Rows from block 3 of a small spectrogram diffusion model, named by matrix and row number. Rows with one number belong to one neuron. Each number is 500 + 25 x the weight over its row's rms, rounded and kept within 0 to 999. All counts start at 0. Numbers have three digits each.
After each neuron's rows are labels from the 100 clips, of 14976 (inputs lightly noised), where the neuron reaches its highest value: "responds to" is what is common among them. Only what is clearly more common there than usual is listed. The data: tunes sung on syllables by a formant synthesiser. In brackets: how many of the 100, against the usual share in percent.
# fc1: MLP up (model.blocks.3.mlp.fc1.weight, 1536x384), inputs 0-95
# fc2: MLP down (model.blocks.3.mlp.fc2.weight, 384x1536, transposed), outputs 0-95

fc1.686:471509452501495503535487505498490467519543517474543528449534543487471498513506462495470463532529497484518494494538524509535533482489533526525470555505531496503489523506498500539539534503485486528510543507493500537512520521513540509518478486502495518527461465489458511494496512543542471515
fc2.686:539525514506467491482492490455491497472519500509474496465475451500505508506517501487532488447496468509534513494479499440475496490501489451508533486460509514480515487500541522485445475519499494501528484463488500503502533452541495528517495512508455468464480560526527488424524480500463482503
responds to: vowel: /ɑ/ (52 vs 16.5)

fc1.704:467492490466512499523471512524501501479468493498509505518534509490548456509473523490500507492508512491514492547541480500452504494521491561515498510512515528455508503527501483522516502542499496536526491465487517508503476456533459496509488554505525481453511536519464485499490481558497532462
fc2.704:502479453530460504494503489531482511473496494503561503527541461552520498478510506522446455542520498457468515538446513448481540511491470542505507542494490514512451477514543543500467538516497512515483486495496493500484482467464458506480520513478501562536497506520475509550483515491466502526
responds to: deep voice (59 vs 25); consonant: /t/ (42 vs 12.7); consonant: /ʃ/ (40 vs 12.4)

fc1.19:540504487510482491480482483518480468504527507504480473495509506502418530542495511447472508449468483488485502476496555511538516470473495521464468507519500513507488524520525449455476483494518489481501503535503475480457525503460479489521503501483505507481532511473508484531544492512531486552
fc2.19:477472533498504529491489541539484444502524459519505503485551497512517510549512505479493489479521511534491490503505473490480549496475532497502544522506507507489481487495485512498488500481506507469510505523522532513502545510511495490457495517468489467498482492503513429519521507500520545473
responds to: the note A# (59 vs 27.7); consonant: /b/ (30 vs 12.7)

fc1.450:503513491484522507508470515498518503487553503512453463491491464483513490506517540481477550511445463519460455504498534507525535525537498505507529503435487517464504503503490500444568492513471476499502512497524489536518489492505483486525496526422527551481493499490548492555499516464519544463
fc2.450:492506543529478510486505484516485526523496533502536516570483545504484494523493528507498477488552478495510555501507450536512454469500455496510482465536486472511446523476522486537492493467535503486480498485497509494509519515500503531491506492553490455537547453485442513525498505514503490496
responds to: the note D# (74 vs 27.8); first note: D# (36 vs 8.5); clipping (27 vs 7.8)

fc1.231:543490492472506511508523528519512481500511474505512509503465494485529486483517506495503477516526515490483499494511488492558505510524513473498565500546511480489519520511444510476531539502488541568550509526495476534491507511472510503513468458512500493459505504474481537530491477477509500520
fc2.231:495525536520507499534478513526540483470538482515537507494465485483514517463510482489492503472528490507498487508542506492500494445483469461470496495453519508496476542497516494477506480487568526485475514448468511516494484453487512477490495492514538504442507524487511472509453476510514513498
responds to: the note D# (96 vs 27.8); low voice (52 vs 25.4); first note: D# (46 vs 8.5)

fc1.400:461507441544510504502489516463528549502468511473457488525453538496521509490516499509503519556510535502525462524479545523500498511521471507503546524477506519458539521494465499483544456460483463483503501481538504497529525470518543483510535489506500521520507498496481529473461481502476488479
fc2.400:487472539460455510514546476553511485518522467514539512485521455527461485475510527489501438478485484482505524476509493475538528496500539501519451510518495484524487468484517482524466528521493508534496511500477501501482491524452438504490482523525516515506503496488490502546520507511543498497
responds to: the note G# (84 vs 28.3); vibrato (82 vs 50.3); child-like voice (69 vs 24.8); first note: G# (35 vs 8.2)

fc1.418:512501484509523480525511468525483502543488479518491466506517531495540503501521520479492455479510547486528508497478479508517531511552488535532500542464527507455500481499520492513447441493512522479492552472515502437491526501482526496473493486467500493528552479539438485471497479504480524502
fc2.418:438480539485486504509514516495516523469508493476498520494488480495512474486504470524534491505504451526470470574532498489487521500479487489503510481536491488500498510453492516464501490464527506511545465496470494552501470515495515519458486537492511531488485522466506484510503513493499509478
responds to: the note G (68 vs 28.2)

fc1.646:516561516497483528515538513472501518494486516505525492493503503532485496464510518446497515505494515484541525495464462501511443492507506506505476483496555492457480503488512496465461511447526520511514521501542493488506548530537519495462506503502523512516511507452538532514498523484530513540
fc2.646:524454500518531471515481510536486491521504485500462494469499498482483485515505467508520455513523512553476500507506517484482526505487461496483493525481439490529472505548455546524511493532475512459484480510452520501487472492485502526527466472524475470512500492532475477459519518503494482452
responds to: the note G (66 vs 28.2)

fc1.380:506534500491536435510512472500531506470496526525466503500501520507487483476543464493520487502532493525534540505497493481502523463492549487496544537528455496502513523496524468517522511512493516495497521481488484532485484524480492510520503495509455507502491477492469522453516453513495502528
fc2.380:539498542477494466516519495505519508502444525510505533482470499542470424522449452476493488457527489497512520480548511515483521495496510496481517472515513510505485512509514469515505504493520492478449527525481505522470509537526477541493497481478507514558469475503503510483543526482542490530
responds to: the note B (86 vs 28.2); vibrato (82 vs 50.3); child-like voice (77 vs 24.8); first note: B (41 vs 8.6)

fc1.618:478506496520513500510507519481506580468518485506489528517501509481519494500472530524480466491451537497512502500491501532497503448491487486536535482483501524506486511457477487473456524479469489466472525473494486511514528536510550504477475508507447556482486506517553547513473482484498529484
fc2.618:497500515478486548519508522527522405517504518519545497484526507480485492468494488496497498465521504512489523493512491474500501545525475500487484483518527500472508466540503472543505459527519474503508495498521537490471473447510487497529487476481557468478469504548483467470535497531488466495
responds to: the note G# (83 vs 28.3); mains hum (40 vs 7.3); first note: G# (34 vs 8.2)

fc1.712:470534486481499541532557518547492526477547535519494460507500464523511492516450518489536505501473537516490488506445478540456469517523507538510491467477499467504461512469537469498544463519475518480519478519465521515491464504492478519460485500481523513499454501488520546443518511515475477486
fc2.712:543491500503476487505467505465517513515533522523503485497469501530471500508473497507508513478526487527569500509498494486541518528492479483485555530501518551543512462526472516515497521511503512503468489467524501502502513496509498493488522462519513472479503509480473454538484506507522501515
responds to: reverberation (91 vs 50.4); child-like voice (67 vs 24.8)

fc1.371:558503491461549532503492459507454502472469495511472497483521493524510479484545505494449497504478546466493482521545460456530499509475490513511513451528472484442514476465476501529509474498520498469505452514532502472477520506497506510530501531509482515517507521476513485461552477489478481503
fc2.371:463503480474500456472477499513544485517535492480509513519493497451494503461502559520520531491490486500528478476483506507520497502494493486479547510500524517499549521496486476508526494511494510527476500479519483486482494488504567480493507529542515501504501519489501491512481558456502511515
responds to: deep voice (98 vs 25); the note F# (59 vs 28.5); thin (high-pass) (57 vs 12.1); first note: F# (39 vs 8.4)

fc1.154:556507448489525519494521492524506495480501542542491492523529468500482482503517493529505531481496500470491512526450540465474530469484514456553496552461529516496520517498489535481438540505446442490500528500472478506453481498529513512522540543502525461515489511489570488509520484473510528503
fc2.154:458499504489456518482493512499492482521535479480515484479463511478536510470501490476516491541492519512481497485518473534479482518533487548448512443531502496522493498507520461534531463498519508509521455494533498511501510496491476495478430473493491531458488507504474553495475485498478494502
responds to: the note D# (73 vs 27.8); vowel: /ɑ/ (51 vs 16.5); first note: D# (29 vs 8.5)

fc1.743:510513484518523528475479487490500458491454497498494451483504471506488516501491486487514514487512482530500505508502495457528496535451531531465577460499515501459466484500553488533560448528500513476496520498513498495499515508486500524552453513508465514485480488518544477498497523533491470505
fc2.743:472482481457479492494523521516554495526503479463501512458503514456524529487501533480454477470474507482502509455535478550465471479521493496520505516490482484531503488450485458509490519480498557498491520488513506519494489515531464492495509502491504478485502478492429527517495467471475531483
responds to: the note D# (98 vs 27.8); first note: D# (55 vs 8.5); low voice (51 vs 25.4)

fc1.133:516517497511498518462477483488470504504493469468500524494512473529467518444478462541486495495444477496471510522486522537534551557501492536513508481506489525472500479499470495487494513516484541509468511510507538490498449539504506492503484510502487488473539477502510543519499510554498526496
fc2.133:490517537455529528476530543534532521496527507483538485492488479488535485535472503491508537479527520481522505480495484486437475433473493514504521501468538438521511523506527491524509489518526475524549517509486506492480519478459509524461510515492539506519495517509514443494488521441475513472
responds to: reverberation (95 vs 50.4); vowel: /u/ (40 vs 16.4)

fc1.477:465498478556512522478520481482494479523527509475501512509483527485554489480512490485517485486498493493500481493462463478525523481488502500474458530509499535534511488518438519433489499521523450505496506496484485488445553413516503479508496493466458515459475495519487507506483523503511501528
fc2.477:498501547491491476499523517507481535478502514498522513479514533545481505499488531507499530529488524505523494504523524507487425505501504488525527464504514475486513501522504485558523508515493529486493512523491502495529507546517496515520517505521524449498509536477500532501518464491517545527
responds to: the note D# (65 vs 27.8)

fc1.629:495505541488521445548469477486547522500487488521465505518510480503497501499493526484506512480562507525523546506477437466532541488468499521485523519525512514501518482475531504482535460516507506455468536505520512540487472528519489500469497459537509501528494510496469513473499529504491488520
fc2.629:500488485477502506503485473489462447512458544557492497512557501494477509485492527493522487530490515519530466530469493496560524508479515483481497505499513542493508504494545507481535534481484509500484472472512475536502516462475505543474539541524513488481527494461468497494502478492516479486
responds to: the note B (95 vs 28.2); first note: B (58 vs 8.6); low voice (51 vs 25.4)

fc1.481:473500534538486551502537497507542477492519480549481527514485474503508528543493520597515481482493494520505487533494496498507519510501460540485508536486490499510516497508470489480491502518499488525463483495526489444486509471488506489470493429486504510507496514509504577486522503522504495482
fc2.481:505474502485479503526492510496488482493472493462504538510512528513546471493504475522472493530481482538476499503485507490461504503484503530522544466520493529504506496446507484501544528538516466495521454455460497511507511473498513480491487505514524475525547538509517471477479504510497500520
responds to: the note G (91 vs 28.2); first note: G (49 vs 8.3)

fc1.260:537503484511514525545466484503464483451438531522535512482489446535455481520510515499487556509548505460558516455476523484523467523476487545482518513471448494489496515507520498496512529486526477496504486533491513505497519464510492519496488501465482477507501511493502482490480481509512456511
fc2.260:508536463526495495493504526458491537557532525506495537490495518493475529528545517521505449515485527497488493526522471501472528496503497464527527523498529492488518499516505510506511464466494561442490522463511501499509469501507461475493478490497515473515488543477487503488479530495477550517
responds to: deep voice (53 vs 25); consonant: /t/ (53 vs 12.7)

fc1.206:497498532461518538488498514479512528494462516457504511548497504528476440489474499508510501539442475475483488469457548531485495480477531482534503496512502511492532511545488484518516539465490481585497491497460464485545496505501440522478494508462530466490488485486482511499474483466480516510
fc2.206:500480500463492496494505500529517521517509514531515479427513543446518550503542511518456516465506498527511517481522490494503480513519460471487520532509512503536503458482485481484498465529530534442502503515537526513482511515518518512528544495533489530490513512526493477494497482510499484484
responds to: the note B (95 vs 28.2); child-like voice (65 vs 24.8); first note: B (49 vs 8.6)

fc1.86:535476488491505434525485514544496436481513462518517497483509499508481499513536492482457477520484471541529447503536511530504498474496531499493478507461482496560513529516531489453471549524488520473538534493453475510500510481509515491491519500492516478458467498485550498514524515518516475473
fc2.86:469529462556506483482497501479522523443456526459471492496525490481511465523463505496539541470508543483471518508473497495489462520536521541498469498519537485491506499503477488520498470486544452524515489478530516520479472510475497532488478510512499478534501501510502487498485486468513509487
responds to: the note B (66 vs 28.2); vowel: /ɑ/ (36 vs 16.5); vowel: /æ/ (35 vs 16.4)

fc1.503:544514442524487496518494529489496474489489506523492482500521512507509536485486496504488502437452497465433503497503537436459466500499513522471522482500514489495501519501499468503552453519491477471511526523475501522460509467476463490488504481514467508487513491491478504539520508486492501497
fc2.503:523494513469485482466469479502503522497470516481467509501478551451527487533463493497478513488519498533511496508515515545493477499480485485519517551499524507492484492497504499512517511551523478479456547521437492491532482496523537552475490528498553530525503506538475536466468498450486491523
responds to: deep voice (54 vs 25); consonant: /ʃ/ (37 vs 12.4)

fc1.561:488445490465501519516546452529530500531464532501499510482479563517526500436509480485505487473468535526509522468531514480496529470470473506515511475514490485524483493490478526519494520501476466543522497524479497475520518522457507511524485518530512486470517449440503516510488523471518519503
fc2.561:481508502509502493487522452521519471562505534485501508460522483523520475439498517465499491451478497530518511456468476513495520529438481498550545486501493497505513472504512498509506489518504471513496513517490483491529546524475507530462518505515506491477456514523473498520496499556525512558
responds to: consonant: /b/ (78 vs 12.7)

fc1.109:530499520472472460520450501501499494456527489491516539528477499510473528511517479435504443527469500515473519484490512490499469517501475556523511507522490527505535492500499480443510487473489488532512479513566488529485488485508492475519502500504523494436513483499451499481580462489564475524
fc2.109:519506541472447451485457511459517510475531468493512514509533507472523529514512520456497498544506498533490503454481457506466471524482457530487464492524512507476482521497472472451518462461487467492501491457501482529473481482494498476545540527498519503470460485512476496437513511504514485488
responds to: the note G (81 vs 28.2); high voice (53 vs 24.8); first note: G (47 vs 8.3); vowel: /u/ (39 vs 16.4)

fc1.342:497480481527482489513495548497490557522509489510490529561498502503499512486501507505492496467450512519522491521476555512526518483523518520514525484461493475561453497529501492504486455554514510526498534479532483535508513536483490493518504567500504479496533476489466453508499508502501470513
fc2.342:530513535512522498490514469524481435473501500504525471462512483512512491511491467474524502533509494462487514513510436489475461510477487472518489526500480533491527489482522509513534509453476464492508459538471512470474497513533504514490533464473541505500500488529541535489543505467498503494
responds to: pink noise (32 vs 7.7); white noise (27 vs 7.4)

fc1.204:469475534507482520542523505518490518535486488532506524488484515479510462507500514501508521482537481558488517530502482470516531490499514493567496511513505525510512505514475485469451497513479517491493476519509485504523492475500492525470446565487531522518506497466503502524454491504491517487
fc2.204:544481502445501496467493515508519476477515519469498497492495497572464491504499509491497456511461525453499520455516499519482466503526515519491485505476479451461501510545517538539522498459511485489511514473465518517496515522513484506540543476541517520483519490522534510463480492498509478490
responds to: pink noise (39 vs 7.7); white noise (33 vs 7.4)

fc1.0:490489496500510535463472506502500443493449505479560531525549469517510466521539460520485533482525450498498496459524480458515458493509520506514473536539524508488504503481519516457508518507528485472498464512502532422526527494510490466468460520488503496470524507516522483499521506478523536481
fc2.0:522507473541462484501550489532511506512523472468454520519494510490513479487448469471515488506525538499477503511528427483492478521472446504451502494488489478477455486443525499460537521457495478519493476471497473437484506479478483497460490533534484508528469488499548528483500527516517533471
responds to: the note B (61 vs 28.2); child-like voice (60 vs 24.8)

fc1.2:499477483524504518450492468513466516490470469515477463450493498483476502519502497493530481499457457494546500530459486486524481504495541471506498483501470483520443498506466517501523511491515478509457519465522495496495501475506478515499501553470510489469499492482487476524518501543502509510
fc2.2:558457478553517532524484525481529522518480444520457566512502474466495539548558522506511498489485516536488518517503503520551533498485511502481531518505482513464466493507470531486458533504450529497526490485467528536494511496468468487476485484546466527519501533508503454521521493466497524516
responds to: the note G (80 vs 28.2); first note: G (30 vs 8.3)

fc1.665:442499453480460472482519473453511515448499491527505514533497468437483538508465482500505455547516524493510489472466509551488498496484494486468502458507485501509511496547492448491527502475479478492523533490483491457554491564559456484490494502452502489490468509498491483492473537494492498489
fc2.665:527492542452533480499488483457524496468486489497500475507511492506507491482453523493551517510495517478498494492499492566473487494492508504499522502463510485517497479468494533528497437502527477497519497474492523486525523513512531471520457498521516540537513494522561529501523503474503475497
responds to: reverberation (100 vs 50.4)

fc1.640:473449476487512527545511493509523501515531519460481529461500531504462481488517550537493475471516482516458514458491517477533505482506491496550492478467472517489511531454500495540531533498499478490500501522490499516508513568484459450563486502491518541530491446483526507484461496479501500477
fc2.640:490536510483521496461513468478517497516522514566508534507519483518494486504492521482478512478473478471514473502472506489492529465473469485496506492445517480497487478491487490481468494528512513479496501570490508492543495539479496480523517490481537482525464519496545503495503530488485512509
responds to: consonant: /b/ (67 vs 12.7); consonant: /d/ (30 vs 12.2)

fc1.220:512512491509519498460501462484515489494470478531457454485460535491505455541480480485481497509476492508488512534497540504467515490524479458516510442499540457545491517417463527518466474513472456515506483502490488502483511495476489559496491491531520504499510505502498505500534497546515522490
fc2.220:525487528511513477510499542481489482497507520478468538470487450497450536476461517492524497487515517519494514510459491534496501486486433515510485486470522517445495476494493498533533508486495531483501494499472493514474480503483493455489499494471544441480497509501523432482504525472529490454
responds to: consonant: /b/ (54 vs 12.7)

fc1.479:469517477460452516499520489465514508526538500512497483496452503516496485495514464496528519521495528484473524515499502498470483478467475485535479455525502500517493481491494546514503493511500504484501499503482531488496493466535480506508465498454508519489472504534572535516483489483515553473
fc2.479:526489514476555503480479491528490488522479524471498517481540475480481518519471519528499501473518490481517495502520481542530504512502509499472521525505474480471496501494510497526526520479513513510516514490558493481487511492467510497530563500541501498507520512463452499492510515510498447527
responds to: the note A# (58 vs 27.7); first note: G# (29 vs 8.2)

fc1.535:526466441506500492491528494485502484487484500514481488500509512509455535481450468494514467463478476508476480487515514537497537494518507448506480491546510500481444484486479466489507531505489489523535514503512465546513488493489518498493463503494483529494501501500480566506492508517517543485
fc2.535:495531544524438511493512509508495546525512499458526489525512465536525505507493528465455524521500484455535482492500461520508525497458556504520529464515517498541502504522511473458527521539469504485496497494515477501506516514508467493534505506482462488487497467507476510532505488508530519502
responds to: consonant: /b/ (36 vs 12.7); consonant: /t/ (36 vs 12.7)

fc1.142:487474483508544525558483468473497503494516504470522519513431527516550491551457533481510516496529500498516515484475488520492521498516502497523462464481534491453519517485452536489471482505468509504468445488480508463473497485497488515440498484476545528539552468476479492474498494549534561526
fc2.142:492476522479473467456494481490488481496497507514491495485532496496464538465508463515502523509477508489487505491511515473491483509453523474477504541497451494550486508522518474545532518456535511507516518514541497558552474496487495487578502526509458451451453521510501496523500523462500458489
responds to: the note G (70 vs 28.2)

fc1.589:477493533508529436465503501501498476496520530499444540523498523510512552496472530500507492501473484522492484521537504502527524529474485488470493566507514509529515480515534486522487459504509467531506505473519512537479542478547487518474466496463455499481541508540529514495496481538526459499
fc2.589:524487501474521498530496536500483485491489577483488491518522525498484531502507496475511540499518489482480497511481532538480511485522541496491487488482477502528523470480461539533491538524525485522455488511478528494480542542508510528489520542495490522509490539522495493497507516519498492506
responds to: the note G# (62 vs 28.3); vowel: /u/ (37 vs 16.4); first note: G# (28 vs 8.2)

fc1.396:489516496493451554515560504492534468502489500521469523544478527503521483470567498526481504492466477515536470511442466452534523485500495506482509503489495529484499429472481470507514493540481490489474479475494500488539505458513503517512456466489488534487502511490484523467475522526517524484
fc2.396:505532514512524507508516512496498472497502513522500460501530498514482549527486498491521500521513562476519557501508506565487478475503509461497484524486477428511514560544495550478440525490506539486504481543531505530482510511464472515516511490510512472485479477499510489568521452486486420506
responds to: the note G# (85 vs 28.3); deep voice (80 vs 25); first note: G# (38 vs 8.2)

fc1.403:525514493522477516486508507476522467482508460502433508528474529493543526488522480487487532538493545539524520445492506514547470513533485487486491488430542468541450511478534485513514532486561512549498458526433525517507533484523544474567481471483519539490515457516482514541475542543550554517
fc2.403:448497507517530501483483517529479499512540520483470522506476500527494500514523498495453502517478525522553501548535550521469490479481513476501482550513510515511475534489499514521531540493502499482504492538509483473489475479475469485501531488492543499497510480529528482498510547501559517493
responds to: the note A# (81 vs 27.7); child-like voice (71 vs 24.8)

fc1.664:479517486471487500526508520508534493516517469508474515488549442500494512466538478515481498504498471487531495468512499456497506512544463538519488512521483471512492487506526524532529509527461472543465451532494509516478497486482542503498483502515452480512497502505492481510514474510485522533
fc2.664:504481486480525468450519479515485556498517494452520480529491536492517508514469512474514541517506519501473489488510517515539495483458527488466497512507531498500523504465489485451489486472553514486512518474498509505504472505527475521504525497505535480530518492498469514436463502507511495479
responds to: clipping (72 vs 7.8)

fc1.746:522450481480472502500469503488478515489475487507516510462528476469533479520497477469510512507464539495508520556519528489492501520499496472491531547469500484530487598509493534527544517533507509502533531489529532494464472490542496486519465495518528490495492486493474459525501495468504526470
fc2.746:493550517536515522525528476523504520494456522471504483527488549491493513531509545550490499428541501485514455468500494491486503510536511523515482448522483520510501485490494477486482474490481498512472518530492482503488520500442516484485509460473438524532545510491530503465494547544477462531
responds to: clipping (83 vs 7.8); vowel: /u/ (35 vs 16.4)

fc1.500:494484511502513481469513488480514461513515522530516509496510494504513503501497502480479498496525482467456502520572482483473518535464487495525454534520476509529519503449516556506510510513511563545518498525489522501470474477500482475493501524496481464516502514475489473532505488524531542513
fc2.500:493489478508469567489493515491514491477519474518511528484513502478489503499488480543491486488485498533534470487466503522518476445532512510497476493479473498480474496545496455514499485506522473492513507494525471523498525487500507498479469487524552546479494471518496517495489498462495458495
responds to: the note A# (58 vs 27.7); first note: A# (34 vs 8)

fc1.502:486515527521533487469457495470528487515457533519525522514519513482499478526509503506456517487553530499478482524528502530497456549467448535530506471486486476489493478495502543528543491517531481486506527520488533491502538500534497519560521483513511514458482511506490514527474478509510498477
fc2.502:480447462482476505502519480484438481470537486503468539515502481521512491481522477463518476489505457483490484492483502491494505474497520501461508485510521541527481505453514451480465507483470539498511466479531500498479501505506492474456472512471486489522499521467532452498538534480494537554
responds to: the note A# (88 vs 27.7); vibrato (86 vs 50.3); first note: A# (37 vs 8)

fc1.507:485517485469483525509499493501547472486559542482513519495537505517523525513479507504473525500515524518513481492484524536537521504519525482519482533510538472496487507510530467475491524476522483509504510547468536511490529521552475545452447485485482499457498518490543495492450505514527474493
fc2.507:502489515525494509499484465457468527535439504517462445463448496489505481497520486497521473490491497486510486502526466491478493494497471490482527490458494558545534506495477489519510461449527524469483527465506469493516492464453496503558515494496525530528493483522448512524522464494512535486
responds to: vowel: /ɑ/ (64 vs 16.5)

fc1.375:510481539541462439478528499515486506498497522549481478550524499479477529488521511496521538475494567519480512492508488473482494481497540499508549524518439511496470538531483469518486490577500533523516497485508503526482502487510495517510468498442527519523508472506482483507502544457515509469
fc2.375:509500468447508517540516447508512515557477491479502534481482510491477457514500478492529465525468479518523513470512498524523527511515501514467484465484504501518510509511512522517504480440557491506479483539439477477503550516484499521531479517560494462448453506510529506507488467510493471530
responds to: the note D# (81 vs 27.8); vowel: /æ/ (65 vs 16.4); first note: D# (34 vs 8.5)

fc1.23:548483480497505489493470477521506476517475533518522522519483484510475579521484450470451527525516528511534493497515486447501550522503532472493544528520527516540460492509497495537466523487485518476513493512508480564525493491532487494515469537491526460507532510513486484481474500512500476487
fc2.23:486508498497509494506475500516513498504487497478493513466526505531555447505530526539556479499529514490499523468527498536518481496525539530509459470467501514493512462508460501463547550542569473488515520511510512453474508499483535489520521438509483540525487505486506501551534517470488536546
responds to: vowel: /ɑ/ (37 vs 16.5)

fc1.562:529473463495493530510482504473491476496459507558469487560548516522533472506509483489539500505507517477450497485516498458510506518486515500490505470495463519489494504488527520496530512505490469484488511504485522514500518509492446455505478485471504488503486496522523504542503468530511501503
fc2.562:520574517514510503512458508505496527494506516463489465461468510565510529521495499467493491528566516520558505522514473526463500469475468468529519499523529504471451481549492538514516457476475513498488546492540428486499495474522490475477507509541511509516475493477455484470511499484461516510
responds to: the note B (72 vs 28.2); vowel: /e/ (43 vs 16.9); first note: B (30 vs 8.6)

fc1.292:480496524512518526496502508493498452529500503501532504522523481510530492509532549534507461501469511474505471493491495550501523525564491503493513493465523559460476514521522536463499522538452536531477483497500448495486482486485527517491529492477509476498479513494490521488494520514470543548
fc2.292:547482507520475475481494526510528453462446527542473504454513488492518427498504472502500507494508511476533546484535479455510492483443488526502492484509495478560493480496520454521528495484538472458549531452442528469477513493530496476528481517508481508505524489464519504502492462474496512482
responds to: vowel: /ɑ/ (46 vs 16.5)

fc1.540:477522509451469499504462495454446480518457514436528521500517509475490501510501460473495504522492510449536492491502456532479485517546537483477524487530532470446519474497541463501529475554538487493524524510485494526531479526494472514466492491533502544445479475520502483541463473500478520541
fc2.540:461456525529515532485537519562571503468537540534457466497514493535465504489526495498551505467500496521474535514490553493532534474495477469497505523469509478510504491502497530498493501522471489511518506489490528477478499439537491455508498514500512478517506516496518557475524524511541450445
responds to: reverberation (90 vs 50.4); child-like voice (51 vs 24.8)

fc1.352:462517521506480498498481533504519548520518453520503494495521556509513523501522496491542457490497502489494504483550485507456506502490487480502482486537503485488531531474496504506475490524505517528483466497517488575505551502521502458477476531491468511506469468468504507505549504482486515495
fc2.352:530501515527517515512479470498482523506495591484464553489508458492467524474462513495489506524520498491518502493499529513528524492467501537501528534491540496499431463490484470493533478463498493489450508529496504479483488506482508472505517481493497478523504520524486490492474526490508497515
responds to: pink noise (32 vs 7.7); rumble (31 vs 7.4)

fc1.678:512491502488484502494501494497489485491542509502523514505512479480469475515513481475495519483470483480497529508518540507484461505525503484504503477520537461524474517529516467488483505504486480511503486509501516478539488506472519529535491562445456480477512456488497542516475503491500534473
fc2.678:512464470510509481506503469508510514519493483531494490488484496540508507456484492511522513518519502526526461464493480484540566484493524505483511514526479528507528518479489536494541543483475501509510509498481462520465517481513525498499493464533546490481494503530545450491522497487532494521
responds to: the note A# (100 vs 27.7); vibrato (89 vs 50.3); first note: A# (53 vs 8)

fc1.347:502499499502500521535484480489495495500494500471485525507520521501522511485498523448512476487534526507489536511498468471526533539502505543481481517502541509504501490489492497514498494531509555537524472516509524472476473504494484466491489485514484481490554525497553486510519514504514497497
fc2.347:505507504499534483481480501468470501499483517501518455482493491529445482494514512531483543536454456486489488503491530496482478499506486461516514483497453488533515512499514444495514480507515463489474518478520477522551517509521522534518491487478506518503511489466476511475432513500498493505
responds to: the note B (89 vs 28.2); vowel: /æ/ (45 vs 16.4); first note: B (30 vs 8.6)

fc1.152:521532495493510520509519512523531486529490514539540470480486528471497473482489480534497527509498478490496484513487492499481459505491485498500496511519505508482514493525495512494478439529432474515508495536531527523464503504515484523550486489484543536472505467524405479485552512476533460477
fc2.152:508481513483458552481450536483478526515482493490468487493441514516496530494464508494497512497489528516506525504525535463547541505499468472488478506524501510518508508485477489499508487524508536508462467508552489506521511474509515554512512517505449484516491517471531489542458523503504524472
responds to: vowel: /ɑ/ (49 vs 16.5)

fc1.633:522473522481506484476481495487525504507523469522486518528544510503549488469533501479496494475475477512482509472506484487479471442536494577477498478499556475506511538454500501502505502513477509494520539508505517494501555500489516499541496528453481490450508506463533463530487478465495555491
fc2.633:536491527498507455478487486493517485563494531478525456470507461512517508488493523487475508511447541488481519497464477501496510489521530515488492504507473442468512482495519534511462515490488502476474532473495508449489497493492498489472459484475519515474514504436518494557496507531454553471
responds to: consonant: /b/ (100 vs 12.7)

fc1.628:490489539478518501471533533550479475492514532493520529463505535439458511508460495487530472504452499513481496485489582502528486505479503509518481473480541491494519437515501490466476506482533489498496493489515495476508522490523492473457503486526519528506476532488546506497495531500482526502
fc2.628:509499465542512515495488451485490497521464505512488506528507457543529514490512475513490532500506464496510508499503424491495508536473516529498452526492492509497444540498473473513520491493480510466471476490476483515503474522477497522540508490457483511500545499512492519493497465490520465479
responds to: reverberation (100 vs 50.4); child-like voice (58 vs 24.8)

fc1.17:477495531480510476454483485480473513494523522488558545519526450489451511466497491514539487520508489526476512467482494549475499518471498494547480518521513504449509469502526485507511470466514483468471526479493513518521474535546463456500454552471456512535501519499513461481509532495475531518
fc2.17:540509491486484515528453501476525510461449495478487495492519513454533505499464501469536518461508474506503516548467519490466466445508480535479545475442544497563512464479467512514536489503498498480483495485463509459518484460499482461508480509516482485511524514512474530529522527508477502486
responds to: reverberation (87 vs 50.4); consonant: /ʃ/ (76 vs 12.4)

fc1.252:504469520533550550507484524544479555505531469519498503466517465478471515475522457526495470513488516507482529450503503539486490474482501503491498470458519495484482492491492491499497474517452452506506511520515526504459451578487459473529495496498468538439486518510499479496491519520503504539
fc2.252:503524493497476493496523508482483484495483526476499483541513484487491535514501513484504537519510470506518475523516520479532533506511507519510484511537503516473489507515498493509531498475553525486472471484500499486531527479474529493477471510485546515540541513505485505512511497487514548471
responds to: reverberation (99 vs 50.4); vowel: /ɑ/ (40 vs 16.5)

fc1.194:487485469503495504519505482456471495523503479515526516495528501464509517506512507492501486489545514521508545491480486505496456565509526497513534494505518495508492508535478512529466482489513485482496494514461525495485483461497529545489524531506506494538534474509463470540553494472501506521
fc2.194:499544548491486491494510512527504490465507539487467446483472502517502490495506502500528556517456525479508455512508498480532497459493502495470498501509469493534529525444503540479500481511517480508478516505521503490504533528519459461536484511498499495463470546498553531500452494521495482466
responds to: pink noise (32 vs 7.7)

fc1.209:444513557505530481487496501503521499507529499497516490520506532529547522505505462504513508496512478471506494492490507521499511486520541524527488506496513514473534572546516521526525515534485499490531455484468490521503516515499504512482488487553471503484511501480472476504544478530515503494
fc2.209:527446484499514502490490511467486520535492501521496475529488474503470534508522522466531506495528512523504509483505466489539501507497485488487492502450508479494495442485454508466488497492512494480504521535537485499514502486505480469510490549488523512475471505510538522465525508499506471495
responds to: deep voice (52 vs 25)

fc1.560:474473502548556486481480477492491517477497498511509551501515498519513499510478541501514488562504515538513492515502486473457451550526461501466511503487533536478529496498491530450460498479532483501495485511496499528488541543567509487468500476524512473524498479495443498522480463512516483481
fc2.560:512505517463491489517516501488548503536518495542546497502525521517491501501514531540524558469548506474524520478475550500506513478526546517511507524490501499536490501512495452576511529493479492514499549503486511540527465462456475469485531482508537481506499504509503525524508529464513511493
responds to: the note G# (98 vs 28.3); vibrato (95 vs 50.3); child-like voice (55 vs 24.8); first note: G# (53 vs 8.2)